Rows from block 7 of a small sound classifier, named by matrix and row number. Rows with one number belong to one neuron. Each number is 50 + 12 x the weight over its row's rms, rounded and kept within 0 to 99. All counts start at 0.
After each neuron's rows are labels from the 100 clips, of 14976, where the neuron reaches its highest value: "peak on" is the class under the peak. Only what is clearly more common there than usual is listed. The data: songs of 200 made-up bird species, synthesised, often over outdoor noise.
# fc1: first MLP up (model.blocks.7.ff1.fc1.weight, 960x160), inputs 0-159
# fc2: first MLP down (model.blocks.7.ff1.fc2.weight, 160x960, transposed), outputs 0-159

fc1.459:49 53 55 38 53 30 63 29 62 34 49 44 61 56 39 48 61 43 42 76 47 46 58 49 51 64 63 63 36 54 73 16 52 41 55 56 39 66 37 27 36 62 70 36 53 48 64 38 41 53 44 36 61 59 39 66 53 56 46 43 37 44 67 49 80 42 58 42 40 71 48 42 42 39 46 40 32 52 66 50 44 55 37 51 66 61 42 57 55 49 31 41 61 52 69 47 72 49 49 55 43 51 65 51 70 58 46 37 62 47 65 46 52 46 41 77 41 42 71 55 44 48 31 31 41 63 59 40 32 48 53 57 53 59 46 54 54 56 65 40 41 24 44 48 27 28 49 47 73 60 54 32 47 75 31 60 52 60 37 54
fc2.459:78 66 66 45 79 50 53 54 47 50 57 31 57 52 44 43 48 35 57 39 35 65 52 49 50 41 27 78 49 44 43 60 34 40 23 47 81 24 43 60 59 63 79 35 43 76 62 58 47 40 59 52 41 60 54 47 41 39 68 58 61 66 41 68 44 51 56 51 27 47 69 55 46 63 39 65 56 58 50 44 47 48 50 49 36 47 50 59 54 51 63 60 38 34 61 47 48 64 44 58 56 49 55 56 52 49 68 51 83 29 38 55 59 55 65 54 59 41 60 53 54 64 49 47 53 52 45 63 53 53 63 51 42 40 59 39 63 62 47 53 38 45 47 55 32 46 53 35 90 62 49 50 60 61 46 43 73 36 67 56
peak on: harsh note; buzz

fc1.213:51 60 41 68 31 20 48 28 34 48 64 56 45 51 64 45 39 62 62 68 50 59 23 46 48 49 57 48 39 40 50 43 48 53 37 40 55 58 46 58 20 36 60 49 64 68 44 34 48 52 65 61 50 40 51 47 55 39 55 49 68 39 69 42 73 54 43 61 52 42 68 64 52 47 61 54 47 31 60 64 48 32 37 50 38 57 62 61 46 80 58 52 58 68 44 37 31 37 47 67 21 40 53 36 74 55 57 42 53 59 33 42 57 37 30 55 55 64 32 38 34 38 41 76 61 37 47 60 65 51 35 59 57 50 38 45 52 67 54 37 52 54 47 30 29 58 45 37 54 48 56 66 46 40 54 29 40 62 45 46
fc2.213:41 51 49 42 74 76 40 65 41 64 63 30 50 65 52 65 51 40 58 42 53 62 48 43 51 44 65 64 48 44 39 72 50 59 66 54 59 45 44 56 51 54 70 57 63 49 55 55 60 53 47 63 53 62 35 68 55 66 64 49 56 34 49 54 62 49 56 49 64 58 56 74 50 43 56 60 63 51 43 65 57 43 45 68 49 61 61 51 49 46 72 51 67 57 51 51 41 87 70 20 50 36 54 64 57 61 41 77 55 48 38 53 78 55 58 62 63 47 61 42 29 62 80 40 54 49 43 52 46 64 62 56 64 58 71 42 35 47 63 58 50 45 56 45 39 60 41 72 34 57 37 65 54 53 56 38 76 74 64 55
peak on: warble

fc1.463:88 52 39 31 58 61 41 53 59 33 52 28 49 65 55 53 65 39 45 55 43 46 44 36 38 66 53 57 54 67 39 55 30 72 50 31 55 50 45 40 76 80 40 53 43 57 42 56 52 53 41 50 48 54 50 29 32 59 38 54 57 52 47 52 36 62 38 49 53 35 48 68 57 35 67 42 60 58 47 29 72 39 47 32 59 57 21 59 36 59 38 51 44 58 77 35 57 28 46 49 40 59 42 31 53 50 63 26 52 54 54 58 42 57 48 51 58 60 63 55 59 54 42 75 51 43 55 41 49 50 49 51 69 31 54 63 46 86 48 51 55 45 45 69 56 59 55 39 58 51 41 58 56 70 59 57 53 34 64 69
fc2.463:58 52 44 39 47 60 50 40 33 62 56 44 60 61 47 55 40 36 43 34 36 33 28 33 59 44 51 48 50 57 55 55 49 62 65 40 56 63 55 54 53 40 64 54 62 42 50 45 38 53 51 38 39 45 51 55 64 63 41 28 57 35 44 62 48 60 50 46 45 58 48 60 61 50 63 31 62 82 65 45 73 53 56 35 57 55 64 67 49 69 81 66 39 50 50 55 37 43 50 44 41 70 51 53 54 56 63 53 64 57 57 69 45 58 61 76 48 25 61 47 64 43 44 47 53 52 45 51 12 37 52 54 22 24 40 48 76 61 52 38 71 41 37 53 37 59 60 46 62 49 44 83 35 50 49 33 71 55 43 46
peak on: warble; steady whistle

fc1.159:50 49 42 47 71 49 65 62 50 48 56 41 52 21 36 61 53 53 49 62 57 50 26 54 42 42 44 55 46 51 45 80 52 55 50 51 25 68 41 53 53 65 60 63 51 47 37 52 41 48 48 47 49 58 63 37 54 41 45 36 54 61 61 34 26 34 51 65 43 61 40 59 63 54 62 41 41 56 46 56 53 38 41 61 37 55 37 33 43 47 62 51 36 43 36 46 45 38 52 65 34 54 50 77 69 49 66 50 46 46 21 60 54 77 69 41 88 51 44 70 38 50 43 67 70 38 50 46 57 67 50 43 39 64 45 46 44 64 58 39 52 51 55 81 49 40 31 61 48 46 45 32 62 40 59 78 28 45 68 60
fc2.159:43 40 51 58 48 41 50 40 40 49 27 40 51 60 62 59 61 68 41 54 61 35 60 32 59 57 47 62 65 41 45 49 57 33 59 33 42 65 50 43 43 48 44 51 41 46 47 61 51 48 59 38 45 41 36 29 38 65 56 54 54 56 37 45 68 61 43 43 39 72 63 58 56 40 72 41 37 45 56 64 33 48 28 84 35 36 29 42 58 43 78 36 32 48 59 66 71 60 51 51 46 43 57 41 37 52 44 38 44 60 44 45 46 41 34 40 60 53 34 53 61 56 54 28 34 55 64 31 41 63 52 54 41 38 27 37 45 36 49 44 56 63 52 51 36 29 74 59 56 54 45 34 52 50 45 42 46 19 10 47
peak on: harsh note

fc1.495:40 67 49 58 49 41 56 54 29 47 25 56 50 39 63 55 61 41 67 46 38 89 39 48 42 49 61 40 68 55 51 51 46 68 46 56 53 41 35 55 34 44 60 41 44 46 29 51 47 47 47 36 57 31 74 46 33 63 29 30 47 67 58 40 46 47 52 43 45 40 54 66 60 62 61 46 50 28 57 33 49 48 62 48 51 50 31 49 37 63 53 48 31 37 53 49 41 61 41 68 29 30 46 53 58 44 32 48 65 60 60 56 51 58 52 56 39 53 31 33 49 72 50 53 46 42 50 61 67 70 27 46 47 72 53 45 56 43 61 67 55 58 36 53 46 51 64 47 65 40 64 44 36 36 75 84 69 48 33 33
fc2.495:71 34 60 58 57 41 64 69 66 57 57 39 53 54 46 48 52 51 70 56 65 59 37 52 54 63 46 36 63 53 64 59 39 45 24 45 41 55 45 49 46 50 31 51 46 51 49 41 69 51 32 46 55 34 33 43 51 43 56 49 40 46 50 67 53 70 47 56 73 53 46 40 44 56 54 50 43 88 40 64 59 59 50 38 46 26 57 45 70 33 37 40 68 62 68 58 30 32 58 45 58 39 38 45 47 43 40 66 46 18 62 40 53 52 25 37 49 36 51 46 47 50 55 36 46 52 25 38 35 49 59 64 60 21 28 37 54 45 39 42 41 37 56 58 86 50 42 57 41 77 44 51 48 55 43 64 54 39 60 49
peak on: warble

fc1.138:61 32 36 48 36 71 34 61 50 30 47 48 46 62 59 54 68 75 38 56 68 56 39 34 47 51 51 35 59 49 41 51 34 58 44 48 62 52 48 65 42 30 48 42 51 43 68 56 72 64 52 65 51 56 61 38 40 73 33 44 80 54 59 71 54 40 51 51 39 35 38 55 50 29 66 53 43 47 48 22 50 38 20 37 50 48 53 41 63 46 84 65 47 48 49 58 63 51 49 56 44 41 57 61 43 48 40 48 33 28 44 40 46 50 30 42 55 36 37 53 52 53 39 36 46 51 37 45 63 32 33 51 47 50 40 61 40 63 64 52 47 37 29 54 33 50 46 66 48 51 32 82 48 52 31 32 56 48 34 58
fc2.138:69 48 57 52 40 65 66 52 45 30 62 64 36 44 48 59 58 53 43 31 31 50 42 60 46 43 41 60 43 48 57 45 38 68 48 38 27 42 39 50 33 34 50 65 47 54 63 50 59 35 61 39 24 62 49 70 65 43 53 35 59 49 58 60 40 63 53 57 49 44 45 42 41 55 40 79 42 38 58 38 46 47 38 44 46 58 50 52 33 33 54 22 51 66 55 49 37 43 37 57 50 46 66 60 58 42 48 33 47 39 40 57 35 42 38 49 51 57 26 56 35 53 40 65 27 63 47 59 24 64 45 53 34 36 59 51 57 26 34 46 59 53 45 58 39 64 44 44 61 24 37 20 51 29 61 27 28 50 74 50
peak on: warble; harsh note

fc1.308:73 48 43 33 54 47 39 30 45 57 66 58 71 57 32 61 49 50 50 69 70 54 48 67 40 33 63 52 66 37 52 73 50 49 53 41 63 47 32 47 31 50 54 59 40 64 58 28 63 59 48 42 49 58 30 27 53 41 37 60 27 18 32 61 66 42 82 53 39 46 67 39 55 30 70 44 42 39 59 53 41 21 47 48 44 55 63 34 44 52 70 59 61 56 61 57 28 53 36 52 20 39 33 43 50 46 48 57 39 41 42 66 62 65 35 67 52 42 45 48 55 56 55 53 52 40 55 31 49 45 37 50 52 62 47 69 56 55 74 46 57 41 43 50 45 54 51 60 49 55 54 48 46 45 58 28 49 50 67 37
fc2.308:54 63 34 48 60 48 44 56 41 52 32 46 55 72 71 60 58 55 59 62 42 65 59 49 47 73 48 40 54 74 57 47 28 46 43 52 70 31 56 82 66 49 60 53 80 32 59 53 51 58 48 72 51 49 32 78 70 52 30 49 50 61 48 53 58 69 69 57 50 42 50 42 59 50 34 43 31 51 49 34 56 56 30 42 26 62 62 58 34 56 24 40 40 46 42 54 67 69 51 55 61 39 41 59 36 40 57 46 54 45 39 65 61 55 70 62 59 64 58 38 54 53 50 48 51 54 39 53 25 53 57 52 56 36 76 29 62 57 63 57 42 51 53 50 69 36 54 61 51 59 52 61 31 43 44 57 31 52 61 50
peak on: warble; downsweep

fc1.440:59 72 51 27 55 28 18 54 58 54 54 28 63 64 52 42 35 56 59 63 35 60 58 65 31 54 74 54 41 40 42 73 67 65 58 51 67 50 53 42 41 45 29 63 57 54 33 35 49 41 35 60 47 39 62 49 67 43 61 41 39 28 62 47 50 62 63 46 39 33 68 63 39 54 61 63 45 66 34 45 54 51 43 49 51 72 48 70 50 38 49 41 43 50 57 55 43 78 77 61 68 49 51 63 44 60 43 45 44 39 37 51 56 44 54 42 49 32 32 43 70 26 24 31 68 46 54 61 50 45 58 50 35 44 59 69 48 54 54 44 50 59 32 48 29 56 52 56 42 40 40 44 51 41 52 33 52 57 41 39
fc2.440:43 50 44 54 54 57 54 74 41 79 52 54 42 44 44 56 60 14 37 67 72 36 49 44 47 61 48 43 54 60 55 59 54 47 43 50 33 65 42 38 61 64 45 60 57 50 63 38 35 56 79 75 53 54 36 60 56 46 38 63 47 44 48 57 63 50 49 34 59 40 54 62 51 55 53 49 51 56 37 35 62 52 54 35 45 51 60 52 42 59 64 56 59 47 62 64 44 57 32 55 32 51 80 28 45 70 50 44 56 59 58 29 62 60 72 80 47 78 39 37 41 61 59 37 49 30 42 44 44 69 39 60 44 46 36 60 44 62 54 65 50 39 61 56 64 49 47 29 52 35 71 56 31 64 47 45 34 28 51 32
peak on: warble; upsweep

fc1.558:49 59 47 64 18 58 55 36 33 62 36 45 51 44 52 70 54 51 52 63 59 68 45 56 57 54 38 43 23 47 40 73 35 56 40 68 50 61 47 45 37 56 55 55 53 53 54 42 60 44 59 41 48 36 34 45 45 51 57 51 54 62 61 30 50 43 74 44 48 19 63 18 48 30 54 35 57 43 59 39 54 29 58 52 55 72 56 57 45 45 58 38 64 58 40 51 56 58 57 72 56 41 35 59 69 51 44 47 65 52 42 58 34 49 46 49 57 64 36 71 59 31 64 71 70 56 48 38 66 67 55 35 54 57 53 63 58 42 53 64 28 47 59 62 50 34 51 30 57 41 60 56 46 44 59 43 44 79 43 83
fc2.558:35 52 41 33 54 42 38 46 37 59 48 48 56 48 57 63 52 40 51 74 58 36 48 42 41 66 55 37 70 46 42 54 38 36 54 25 48 34 52 47 56 35 56 62 37 51 21 58 64 71 45 46 65 53 49 62 62 31 57 50 36 39 52 44 44 67 33 24 49 73 56 64 40 56 48 59 49 31 52 62 66 56 32 52 50 52 37 76 54 48 62 43 41 44 32 61 52 43 60 37 45 42 34 31 38 36 55 13 56 32 29 39 47 54 42 58 46 54 41 32 44 46 53 43 40 37 57 50 41 52 65 45 40 66 36 31 61 41 38 50 41 32 29 48 42 33 39 43 30 65 33 39 36 25 35 59 51 60 48 48
peak on: harsh note

fc1.169:51 51 54 24 76 43 45 30 65 71 52 41 50 61 31 41 51 53 38 74 59 42 53 64 49 37 64 39 59 54 67 75 38 61 66 72 47 38 48 31 57 62 36 51 50 60 68 37 63 42 65 69 53 84 67 24 38 31 44 17 40 61 47 58 53 36 57 50 45 66 49 55 38 46 53 49 43 59 44 52 54 72 59 66 40 36 54 41 44 45 50 50 57 57 60 37 50 31 61 52 44 49 55 72 49 56 71 40 36 50 43 52 49 50 55 50 55 30 48 41 60 55 32 27 45 25 56 44 33 48 37 47 68 46 60 52 58 51 60 45 42 68 63 58 40 55 52 44 48 51 50 48 50 74 38 70 67 48 46 47
fc2.169:44 52 61 64 40 55 56 47 53 43 45 36 40 47 57 56 35 37 75 25 39 47 48 48 53 39 68 45 41 25 38 33 55 37 29 59 83 58 40 25 54 55 65 50 41 45 43 51 59 26 31 33 51 42 52 68 66 62 51 42 47 70 49 08 48 69 37 41 49 48 34 58 45 67 48 47 57 52 58 57 38 57 39 45 38 54 73 64 29 45 32 27 34 59 36 61 52 57 51 58 66 51 70 47 55 60 50 61 49 60 48 51 48 49 66 42 53 54 38 44 52 48 47 38 67 33 61 46 38 62 55 66 55 42 55 60 66 52 72 31 42 64 26 45 48 36 41 36 55 37 54 50 60 65 46 55 58 49 39 43
peak on: dip